Weights of a small contrastive image-text model.
Training: muon at rate 0.0018, batches of 128.
Data: 50862 training examples, 21.6 epochs.
Rows from block 7 of the text encoder of a small contrastive image-text model, named by matrix and row number. Rows with one number belong to one neuron. Each number is 128 + 24 x the weight over its row's rms, rounded and kept within 0 to 255. All counts start at 0. Numbers have three digits each.
After each neuron's rows are labels from the 100 texts, of 14976, where the neuron reaches its highest value: "fires on" is the input token at the peak. Only what is clearly more common there than usual is listed. The data: cartoon faces. In brackets: how many of the 100.
# fc1: MLP up (text_encoder.blocks.7.mlp.fc1.weight, 768x384), inputs 172-214
# fc2: MLP down (text_encoder.blocks.7.mlp.fc2.weight, 384x768, transposed), outputs 172-214

fc1.438:163128131137102150128097119132127124125150122126111145151116160124150161181137094126110141078137101135132142132179115122122085146
fc2.438:130151120142094157145128119155134117153110093132082148148141123104148124122132120131159136131130147113129146099079124160121084135
fires on: "glasses" (100)

fc1.28:125146119146159119106132108120149092133119139136124164136132129119128163196087105150138096083159126141135167094168120115124126202
fc2.28:158111115138155105175153121145126084166081136138135132151132119135153138140101110125165124160131126082159134136117125169142086185
fires on: "glasses" (100)

fc1.96:142111101102154124153146110098157120122144134166145106124115115148193107132105150121102162143138146137110116132121137115075139137
fc2.96:116179103130125166137150117164106107124096136154118154141133127121124113077142140133135116164122111132102165113118129140158174144
fires on: "hat" (76); "crown" (24)

fc1.128:099108107137078148138122123157113115136127112130160130112098166104129140125147107114128122158137138092164126130108171132192135073
fc2.128:166135116092155100121132095140075079083092126127032120134104107091136119153112148132140098103132099147102143124157144102094127161
fires on: "pink" (100)

fc1.662:114115126114089124157097121135125110142130147129086157122134123154125139105150123124146140138114127120129091133129154143139136128
fc2.662:168133127125163093108128124116123130136083155163135081143105134147178119115089083136143137110101148067098126102131143149165120151
fires on: "pink" (100)

fc1.730:117183136129102129097096123158142138085150157111159145132128166152143157117082091120129116108139152136100186118164114136115119173
fc2.730:103088147135118129164101134086112122114087112182133133168142150121136070156127172137108109143112106140123100116101139109116113088
fires on: "blue" (100)

fc1.574:132153136118106125127148132091168118082145132151152120117156129103139156139102118148121098161125105105164117126166149152151116140
fc2.574:105136133113094090188116126107133160148103107137148148158107145112095150107167142141095136143145117168152168126099097146140119114
fires on: "black" (100)

fc1.387:139110117084109108137129123109163129133113126115164122132058131090146127122142102145128098103091159123123126135100160175144115148
fc2.387:119139174163089162156129108160155136112146104133163105102163147151117097108094129142116135139136130154100092135122113132149077101
fires on: "orange" (100)

fc1.97:135095172144139075145133086140142111126142122162184102144137143116165155130145096127143112113107128140123154093158148111129115190
fc2.97:122101092134140162114147076156148119149108108108121160117108102125092100113121135126153113119128147131167130091147152132135126110
fires on: "purple" (100)

fc1.545:147134047119171150103133137128138147152151130126095119181145100113142122134122127133092141104134104066114097138116107147179146119
fc2.545:129120118108124133166128097162134142103105153129133113146100120122144130129094167111141108119096108074105153107097082120163132115
fires on: "teal" (100)

fc1.552:141097124123119107110106118116150113124130132153121113094150142121156085112143119103115144116134131110179118132180175108085168146
fc2.552:128130127143158153132114164066098096122166141135122111105144134095149142112131148151124136149138145111168153134155119084126169084
fires on: "white" (71); "green" (23)

fc1.9:184101125115155135120131123141111134108128104120109106149123129089160118141103141090152185062134095097135120127102126107142145138
fc2.9:126108117140088109108090148112142101163114113166129131115121120158140175145142132154141126134159158123124162160145092147088098119
fires on: "white" (100)

fc1.451:115094134164128142115149162108145104151089153123154152162131139099095079125123130165138129130189140160111126119131139131119133129
fc2.451:158139139106094127110145128097114148146121105161143155160132161105112130074145111117114096130094130153165134136099155143141108162
fires on: "grey" (88)

fc1.161:136114141118133125115104053113187149145120104144140099086135110067147100124129058105126119159149136142153127076161161158139139131
fc2.161:101114104096124110113124130120120122095109165074081157143147116133130157102097176104130123137107106075151103179091122126144068175
fires on: "long" (100)

fc1.104:118105160156157124155149131119141145124118146115150168163145119106130122119141140082153140120149130121098151097125172149168121099
fc2.104:111126108126132170121147132097112171135125133090140119084141131152147133100126136168130127099134121133164126123099154148126133147
fires on: "brown" (79); "black" (21)

fc1.253:071164167133125099101124137111139111108129141156126103104107149160093091141129101135128127149129110053140152130127108142117100187
fc2.253:132063104138106098119132103134106122122141121139112089120157095118161119108129100140168129080142132141124117125147117122174110130
fires on: "short" (47); "<end>" (19); "long" (8); "sad" (7)

fc1.437:164122119121109081106092157124107087119110104169171122156102185105169164084088123139121121117108145104164179155125172113115110136
fc2.437:084155132144091100147165152109119140097135156164114118124118111129121152121089137146120089136110165153116139173131136135117097113
fires on: "blue" (100)

fc1.571:166140114121116156137098152132142148135163094128155093128152142085115088096159150126124137123115115080126097131107110137105101083
fc2.571:100099174149120126150130087109131143147101148147081129127166172115116161143156127131147150130150135195110118132135096099123115122
fires on: "grey" (99)

fc1.66:100149164111148137123146141119154124121138128148126102085111164145144094152123104089143102122129091082142132127127133178147112162
fc2.66:113117136136153137086127134154130145135116153110131160176120113121126088110111116164122167138137133178127102140108076077151107092
fires on: "face" (35); "and" (21)

fc1.714:110114134116114077164128155113131067122119109135118097097128117106126149135098092128112101156133110074140131112116160121132103182
fc2.714:161131134107123067121130130095107158103153151130121066115112078136134124112167137156113157105137166203156134151102122156157095153
fires on: "red" (100)

fc1.627:148112134115075105151063137072142129146073122121153118118169069127131097160095077122114114141145121099115126090108143143148163122
fc2.627:089100113094135104063159127126129162123118166164142147119145121141154096096136134151129147113129119167125119140103113141148107096
fires on: "black" (100)

fc1.561:156089127138125136142072107106170067113103124141121151125110133136095072068182106153114163179134108110105145095139114172120170093
fc2.561:161183127135122109094136133113066119129151144143095159080122117091137157137103152119129071097138153150151135166148132079122139111
fires on: "green" (100)

fc1.142:153136121122183175158129152148157145126149116110111116129120163124150117140192147129084081137107104102156068185083141131156132103
fc2.142:143109156115156147080161068159123136129110148126159095128115095140155127130122128111154125130138080149078128101094106150132179127
fires on: "pink" (100)

fc1.745:174073126130138111155109134133152133133098149138164174166078134124161107155134106129126143131157149132131115096144112118147092129
fc2.745:133144142172117156129161146129104103126099109119084141135157100128105151116171115137106088088083136129102141155088156083180134186
fires on: "a" (56); "surprised" (42)

fc1.582:114090119136102143107137133085114161130078144128142128107119168116153146102118094160185164105111106148152148142128149125124165111
fc2.582:075138128175127129108144156124174140140129138165102133128143114140124124161113115129141120163116184126090080128109130156132150114
fires on: "white" (100)

fc1.694:131097138119127148144125148120156124137160095169150125107144174137129075124129173101122112089134165170097149143098125101117118076
fc2.694:121166130094149114099137128114109126124089110135136157148106168122134167117090132091095170110121099132102135134109133173146125086
fires on: "orange" (93); "yellow" (7)

fc1.645:175100133116087115156081128084082110123101132091124151109105106084177137145136137148125146116123132135137108097128170128159152079
fc2.645:140120116150142145080140117147130107155161108139117119142119181160115151125151177127100147096109102146116172142145116073092118129
fires on: "beard" (100)

fc1.3:125100094111142118174147127106152118133111141163155126141158077129108093096086091112108158125161134109131088128099124130110117097
fc2.3:089132155127139148139103135132171161134154163160137188140153119138145116065165105143134126168145132142141122132136097131085128149
fires on: "a" (29); "hat" (18); "with" (18); "sleepy" (11)

fc1.267:149102124139148140140136138120114133072125140110140108159148109094146167149101147088123124128140157122113109133150137087097135125
fc2.267:127135142114106142143137131123124135166153114155135106122105091140120112123077126119154117117105099174137137103104110136107155126
fires on: "green" (100)

fc1.415:083107128125111139118127143107119113134121107136160143125144087141116043093124132130129112121152125096098086165122128153176199108
fc2.415:122091131124177110127089104183108091144149152102151111178124123126094174083091122122091119146109130124127154096128128094163116110
fires on: "teal" (100)

fc1.597:151149125124095140135158130125142122112102166097137141098134117139118091116118172091164165116116127077128166103161135128157161124
fc2.597:105090148106152161127165096106143125121202135117152124095129111123106177132129120127072109100139136160123104171110167157072136137
fires on: "brown" (75); "red" (25)

fc1.511:106093159120155132108150110131137171156097139144158122137111091110118095124123127090119128155132135086155142143116146124112141121
fc2.511:138100133118133110126119133164092134115080167110147131147162133161165132144129123119153118091149145142101129114122111149114101129
fires on: "red" (100)

fc1.385:116137074108127084112103129110127137185116119123117117126093121091101148116121115127118138101140116115100114121133135209144151154
fc2.385:154115125131096113086131115183159141109137142123144110141119113094154115105125147138126119098111125103101130122138152119134142144
fires on: "beard" (100)

fc1.165:122141137094098129139153142152168120103173098100137131113113126105149116155123113174088107114148125126129147125100123137174126100
fc2.165:155185128124118085093086127074112112104123115103133116105117124113102129133110170105141156117147114131127149113119107119130084118
fires on: "sunglasses" (100)

fc1.394:141146120101121136109135103131142125144130133145154147095101121117122133171116120136117121118177133095146105125164124158160171123
fc2.394:097129124168172109101119094088118132122103131098113159124140119138088165107124104141140180111122149137124104120106110104156092149
fires on: "pink" (100)

fc1.459:128126170120108135110104124138148112126144122101140090115151104122141101127154131139152118127127155073093097108136126089132168133
fc2.459:089103102132114145086092135112124107097127104138115126122113115132145142115148141165149130113140099132166123181111090128122133145
fires on: "short" (52); "teal" (39)

fc1.363:124110115096109152122109120130138124148142102085127137135121111097135139149095143137098119155134127109143151101126151117072111139
fc2.363:155116156166119117137150146152130138111162118136155130122117175119160138107150095110137162082123187160146165097096125101115149139
fires on: "blue" (100)

fc1.502:078101147155092095108129115160103140101132124119133142201129120112118124140162119130135119135094132092144114136106106095133123154
fc2.502:154176138125145118122120135106090114128121121159131092090108127149117170158090174120117131119167117149138097078139126157113144139
fires on: "brown" (48); "grey" (44); "black" (8)

fc1.425:135135088087141128126105136146125077136090086136131099154130091122134103137169108141146139117125138091138151099154112110132129157
fc2.425:088099124106174163113123165129134114163136094137122116106116110158122135142129134138125137115138150116161121147093126121122117092
fires on: "face" (45); "short" (27); "bun" (16); "grey" (11)

fc1.757:127098105088175156159156125137150126109126116129148138127139148135100109128119152166099107131132151109090078118122147101124128116
fc2.757:154122121106098159136133137131134128127147197167134150144140120134105137125144093109122123153157138099093098123098149124119169170
fires on: "grey" (100)

fc1.430:148104061117134098109119089119126116116099108103139130125137122171116109094115151113141167141134153179098129120157107114096165140
fc2.430:118149166099130139147098121142139117130090156109127179125109118111188146130143146147116119112122073097129132167157108139170128128
fires on: "hat" (95)

fc1.725:147144097132130189158132127108139071192138131106123113142174113135155127110137137087089152141128169105134127120165129151112158126
fc2.725:158111131119150113100129143134118160106141119140139116133100097141146136156134140170139095107170114170102162145137114146118092107
fires on: "pink" (100)

fc1.625:135144083156156104105088106133161125148120133080115121142136125113127136136080132112132165152120139141140132125161090102121124108
fc2.625:102137139121158144093103143122164077091085155125134146128107131137087178129110143106136163128158148138098103162132086133145152110
fires on: "green" (100)

fc1.702:134106097142121158114118122117134121130119116111156148143145120115161078097118105150132184117139121124090123121142119116114119109
fc2.702:156104128095135107133112118145131171143141159196145141127095141169114122139155134111134122178105109120114093106169144124095148165
fires on: "face" (21); "and" (20); "green" (20)

fc1.414:118096112104105133078099123109123126140112153135103089136137139097129135135117110109110141139158142147126173140099144136113110066
fc2.414:149127148139110108133115125088153140141081119152135154118122151106189167144132106116105145144110116154096171116126140116129119124
fires on: "green" (94)

fc1.364:152120117094124104145092137116137100123098125115136113127133137104143098130133148093127115141148101102177143092156127162168144135
fc2.364:127148125169144143145174131146124156118189136100113168120110138135104210131132123118131132106121122203144159140111112100111137091
fires on: "curly" (41); "bun" (27); "short" (12); "long" (7)

fc1.240:146131131088154159156115115151157164087149131138142159148146140140205116096160081118144149113145155102133124111116093064145159142
fc2.240:146154081127163167085144120164109127111118114137143095136167139134130114149134134118116098119114121183125119139149162157142149101
fires on: "red" (100)

fc1.263:094148115122101126119124167113133077192101139149080117142130117073168171104107151183119179128158138096097129162146086108128173085
fc2.263:153096123121104153099128133101156112140146144087134143087119089109076105116141138108140117104113134126144107135082121133152100151
fires on: "hat" (57); "crown" (34); "beard" (9)

fc1.640:141098133154150136100124082118127145149166100132132171128152108163108076097154135078120157148120126088133109139099107156129119124
fc2.640:139114155127132132097140091124106101087138177144145122146145058088135119161077119090113117117148141162097164095068105125187112116
fires on: "teal" (100)

fc1.335:158109092133179141139123165110113142118098121130150094151120164098120119161118140098153168136152157140135091157153147132118192086
fc2.335:126119101072148112131125117115126148115115137149086148115139145168147135135099148164148086134090127142147164126132138123096087120
fires on: "yellow" (100)

fc1.122:153107108124171115128123125110166132155139126150161115133163117077116132155102108143143169091130128118131129096196143110116113134
fc2.122:107113144136107139147097125126118098121088139140116150137150102152130114122120109146105143155137129109097096075160102128142155090
fires on: "purple" (100)

fc1.474:124126099112109129095126113135157134135116148102126145143127143115175150102075128177135059100135117090126124104140146125148111161
fc2.474:091147094104130139155130141126111111168124147160095148137162151139134119144120096102168104145099142086116143190101133173112121181
fires on: "glasses" (100)

fc1.60:142116131140168113099127176104126079127095101121090094117131148122148115144109079127129154140147143156169086124156146128111116081
fc2.60:135151157122158150137150109136126115178122153193157133113083127128130152110177188119136122104098145118111132122134145098158131160
fires on: "yellow" (100)

fc1.736:102149123102120129107137089124123141087105077119135090089124140066172129154106152133170095128126157156112097128150111102137163137
fc2.736:137115113153156075136144130151115137156136183119100181120156138178071166087139164144103174116145106145107150124115093121104099131
fires on: "white" (72); "orange" (28)

fc1.306:144108085137078136122083122147159155076122126131156151152115091109097120123103098138089138098161129121086172120154107140130194137
fc2.306:132114120111135149089106113142127108132131156179183136177130122128130116135126145130111131129124113102080139100091074121123130106
fires on: "teal" (100)

fc1.86:083126105103121168107149121120108112147116165148133133140156125111127134131150136160113152131095116094137144169128127105131151152
fc2.86:117112132152152086128119115116143111105123137180134139119120095103154116124127094104123114128122118144152116099125124135145150098
fires on: "black" (100)

fc1.67:141075153133173117097103136142177152132168121123116107160154120113122139134109135142103163137168129127109091139118144153086148111
fc2.67:114154109116082144130147089160112126086101122103105106094106143164153109162129127143144104106110154103108139070122100112139119082
fires on: "white" (100)

fc1.416:136105134150155132152106183144145142132136118122134180164140121139134105155145126129102134155151127156133139120148165072115152145
fc2.416:122152078152122125091132112150122109133133122145153122113115108147120150109128122127141106143133106082135121104089086106186102150
fires on: "glasses" (100)

fc1.514:133163113129128130131097139105141133144102117105111125094090149138120171112132124134110128086105162140123104160140105150181120128
fc2.514:158114140127142148067144132166141127141104101117142135108134129126165094128152148166117143103127082129103131141112137129120110132
fires on: "pink" (100)

fc1.608:155053097081141148105143103129139115118099102106119147154176131114173166161149176120170118096134122134134183110162100104105135129
fc2.608:122115114131115102136120108129133106164151163153132123110072122145111116108147065096117075141106101149141169124141186156123120144
fires on: "brown" (100)

fc1.653:124123128142110108117189140126140159121116166107132151131114089127142117156148105111113159165136123150108129104119151140100131144
fc2.653:119128150156111094170178119092156089139137119132114125117157154130135120125152131120154154119122126097113109139123129115097132098
fires on: "black" (100)

fc1.523:111151098115064139101113133098125127147124099108130110122093105126114158139100151108097131113138167117110146106114171119078137134
fc2.523:145132138168140109116093123149101103139146146140150139130094133165184096161127150135150125092143122140106124097155108086139136120
fires on: "beard" (100)

fc1.204:179138131100097091095113127093203138138129135106129172141137091126145086106109144138155157154138149102096130137147137126113161146
fc2.204:101123140185138131163129111085069115167128155132128117126102154130135124153117086094154116141105138154090117105134121120108149143
fires on: "green" (100)

fc1.487:092180139090130129155111141115114149132130126154160122136130117094144124112143143104118151110110154121119111162183109108119145145
fc2.487:100149090140122155095207157150128149130136142139112185140173097123117152146167169116109103150123101088157180137141147133119154087
fires on: "hat" (52); "crown" (22); "short" (14); "cap" (8)

fc1.345:119136144169114154128154144156149119146148100118135138136157095122088158130113087124109150167140135150111118109100129166133157125
fc2.345:083128156143103131123148137135123149123099176086134115161148097148120097111073154122164123112139116112090143119131114108156124140
fires on: "teal" (100)

fc1.259:117108111094147158132168132097122128177118130104139131169181130133099140129128139114080112157166134123127091173121148123078154101
fc2.259:149171105165115107151058150147099143104115189122092135091120100107154127120096108145193138109135121118134159085120137088149141134
fires on: "white" (100)

fc1.333:162139118116148127142124093082098117141104141097127131124183112096148113131147131112109173151178118127113143131093142137143136116
fc2.333:105110167130116133110112139123159156126133125114096113142141172120187164151133114116114116106097122145152142114146143095124097165
fires on: "brown" (100)

fc1.277:139106154100103147101049091104143166133165116142198105138127145093126097129108126118118121146150149132124117106152129144146144134
fc2.277:117150120135133117157174156134106151120102100126105145132177117173122147127106134135146146091129123144117155117095112136124076138
fires on: "white" (100)

fc1.293:118114118109083109114127152147110155143151095112132085106117181112153080142150151116112135122036125098118138160177127084109107109
fc2.293:122136135117139105128155115130133130090101126136158122121097105106129182126165088108156125127145156118117105149096153160120149128
fires on: "sunglasses" (100)

fc1.629:105156156135162121119136100146165066146126115113115161140137130199140094116119117109142147112153130081094111173084104154102124157
fc2.629:145151125129129153119168118123117155137113112115177147132080144123131162131143100121111151189097138150130135138159125133107143174
fires on: "glasses" (100)

fc1.49:103145176140112080134201128162159143112125103120102138122114123155124102092158130122103169121087106106064160130169156127138162149
fc2.49:125094175136124137155154127114164118150104145090126135122129176101092139145151122104125139155090134096121076098129122191144180137
fires on: "black" (100)

fc1.709:167152136096121175199076092121165124118147139108140149087123103132128139143128062160076162100160138140111136125179133119147124148
fc2.709:089088077139116124096140145167085151128111135169148126173103140087108094136123186090158094122120140141134101118128110153128117126
fires on: "beard" (100)

fc1.386:132129145130082122139142124149142163114125171125170146164152095108096154119099112143161138117128129104094159159130146133119162127
fc2.386:128114115121130202122125123132079117085123117157091149161127145142115116084084155145115159116126102133114153120131102085154141134
fires on: "teal" (100)

fc1.284:143120167117134077123148133146153117116115079099149121128152103104077126063126145129095140158142128138160152116141117133090092128
fc2.284:161121122113142114139118110142120165137144147158100130127113120143103092133183121137154149129151121126126147101149136177129149167
fires on: "curly" (70); "bun" (27)

fc1.759:135069081116125109126147115121101123133164148111156136148103143114144122076190130130127113105100130140149140145145118144144127104
fc2.759:134148115124122146136106114149103133110077133132125099126121106144112148179121118142158097119131143150108135094133149156120097118
fires on: "red" (100)

fc1.578:127150125107158141142138128115147126153139088115157099100124105150064094166168142138104148106170145115151119124155121148091078112
fc2.578:128119123140138131135134158132091157120155108155164099157159109149109138176111165135141105088163117149145159139120108127096101143
fires on: "beard" (55); "face" (43)

fc1.610:106071120155098115158112116141125126175161089136114165179133122120101098104126129136146150141142159050132140093099134138137122093
fc2.610:119163089097132158098119119081100152099118129090120126081137100165137150115135146175085102147144128175151111151115101109104140131
fires on: "grey" (100)

fc1.20:111156164148152124127097079094181139143144141088159113081143089139095089156132079114100149146146165148119105117127146150132157138
fc2.20:092112072097134088133148154137052161117077134167085147127148132117161161106113145162154132121117113116118099172113137134129074114
fires on: "long" (100)

fc1.417:099139106120086115126088095097161118143147159139133125125137156105150088122150096146109133132130149102136117131108138141094117132
fc2.417:128132094102156144126156133141129122144141104112117152139164129127084124122134147173092085142121107174195106118165081143145119106
fires on: "sunglasses" (100)

fc1.273:126094132168073117208096061098150140116180107095171141135151104134150106138168171111106097147191133121078147109118135117097148119
fc2.273:128098135051110102138099138118146134128154132107145129096134156136096135148118128132110127155096123100138113142124140092121137158
fires on: "grey" (100)

fc1.139:141070121147075171108147086096147125120149112176151159168170129098125049120131112142089087154178147095131149141068147169158147093
fc2.139:110079140110146126144087108095070094144151174089128110084122178098142149146138146113142105160160123108148095136131119136102123150
fires on: "<end>" (56); "short" (13); "hat" (11); "crown" (7)

fc1.674:048124141126088146126148144126167119125145116095107119151158134159156137135127102143099118107129134117119141156142101112129109123
fc2.674:192134096123162120121092091143102157120117125178132100134062141107138095120127120101164124166123112136117133092119180136126130131
fires on: "green" (100)

fc1.615:147111080102096127139106125122085116147144155107151106105135136132143135120141107126088144143176141115113120116140114125125145111
fc2.615:101138169145122128147142129112147099144145140132116172113103120099125140146139162132135108144077155119111159157110143114125085146
fires on: "blue" (100)

fc1.116:138134113117152129142122155122130122161116166106117156154167157143133117098152116150103140144123147117153057155147167162158167115
fc2.116:147139144103156101156137096118125139122119142167178129112147142123137174146102149113118114132158111145137176121130139111121107151
fires on: "blue" (100)

fc1.140:148126162159080130132128114099208140101167109119146168159120122161117099122127121108110139153128116139099116104107161142103113138
fc2.140:137083114098167157139150142129122146150156100138096087118169144110101110081113164108145089093108154153116133107102162128090155122
fires on: "green" (100)

fc1.130:144088130121087116134131088135137123127108129143124139137135128124167090136128104119154159145122127142128132098115144107169111107
fc2.130:130116129173159125137121143118093130139135143133139139124145163115089157104124142126128079112125117096130150154131136169123133120
fires on: "short" (100)

fc1.158:126126159145126097132123125125160137152150078096134197130137140139109117098160149172143161169139157079118140086121124128143130179
fc2.158:139090124132081134178161152127130131151149109110127141111150154136125111152132148160121117172113127102146094079110138128109136129
fires on: "brown" (81); "grey" (19)

fc1.766:127176155124164131141141147140163159107122118117140137191114087116120138129096148123089144119118149101128125164103135056164149156
fc2.766:086089086116107099138158111106133105140138190137120114094116169096164108132090083103101122128118095116163125112108134157128113175
fires on: "brown" (100)

fc1.329:124130164134114127112085159126181098110125139115131142126115169107109139111178129142113103120156126090167128099132069146056111117
fc2.329:120174097180127134124154115130091120154096112132109102145134107143167126132124140100128126118109121116077154090132134117151116118
fires on: "pink" (79); "sleepy" (15)

fc1.543:117138116104117162115096165144199132131163131157148171103150106137155144099114151124136157133139115119120135128112110152166177150
fc2.543:110122141118175156073098100166152110148140150133113137152168138160153117126144148126162116104156102132120132169086077102155109093
fires on: "teal" (100)

fc1.268:087157153121131107086154125140109102140124158144134155140130145182102108132145116122125135132125110060158129142136100113132106169
fc2.268:151103126165150132162116123126160175097143136148118098098100144115148074111113121144132111110108112153086154096130145148149124133
fires on: "short" (100)

fc1.280:105161152129138098108173120128139130130127136153120144096103155143120082116139088083147104131096124095138131161099092124102107160
fc2.280:127137146141129178103112164153135137102140140122172123194126115107136104147097127190103160130164112155124150092159117128202130146
fires on: "laughing" (30); "neutral" (21); "sleepy" (13); "smiling" (10)

fc1.230:106103114131116128167100145127128129109098085144148099117127142136111082103150131096158157162120119114122105101187126169161139148
fc2.230:137111107142106101154133111083123165142150135109120109081132115152127185167138124160107129114121130169089128125078172108123101138
fires on: "grey" (100)

fc1.686:156139104131086147120128098093108120126138152142107063133096101099138134089136126134126136132129190173078090123138107178114151115
fc2.686:178120143132123103106139146165165115122103128116080155113095130100132118101127061146154147091137095148130156133138098116104150104
fires on: "hat" (63); "crown" (37)

fc1.291:140140137127110147146104151088183150123098186115109097161137140083170129087143134121114128112127145137133153112130143094107149084
fc2.291:101141131109128126140195139120131113116131085115135162130129125140103121100144151121105109131140111106100152157097142161126115066
fires on: "yellow" (100)

fc1.151:167111133129146094083139139099178165154158128115150140125126103123172095130143094096145138111147149110104141119147172158133109140
fc2.151:128116076147152132129124124126134076093115127098156165135094143131147169116187145160159158096161131045146106131075118123146133128
fires on: "a" (38); "surprised" (34); "and" (14); "sleepy" (11)

fc1.722:110114108155151127103097114147096161146113106115129122135126108100131155099149138138152137133144131121149129076165113165138106135
fc2.722:158120130067077111148135095108154108122095173112114132124135144150136133121123117115099102119111137141122124155141125151139127111
fires on: "laughing" (30); "hat" (22); "smiling" (8)

fc1.599:123114146104141119123116163115127089110111098201130143131175160123162079102150120090136151106141147141121140160151139107085120108
fc2.599:115111141154139118167165133107138128129110121143123128135127186110111126153137145125130130128148124135122133132102104095141112077
fires on: "yellow" (100)

fc1.457:132117087091137123111150105096137115101100156151158106131161081154131069134153086117121172145111126122147120109106128123128154125
fc2.457:130093091055112081079102136156119122127097128125097143137139148118108155136157150140134134128113131146163105113110122123146130146
fires on: "purple" (100)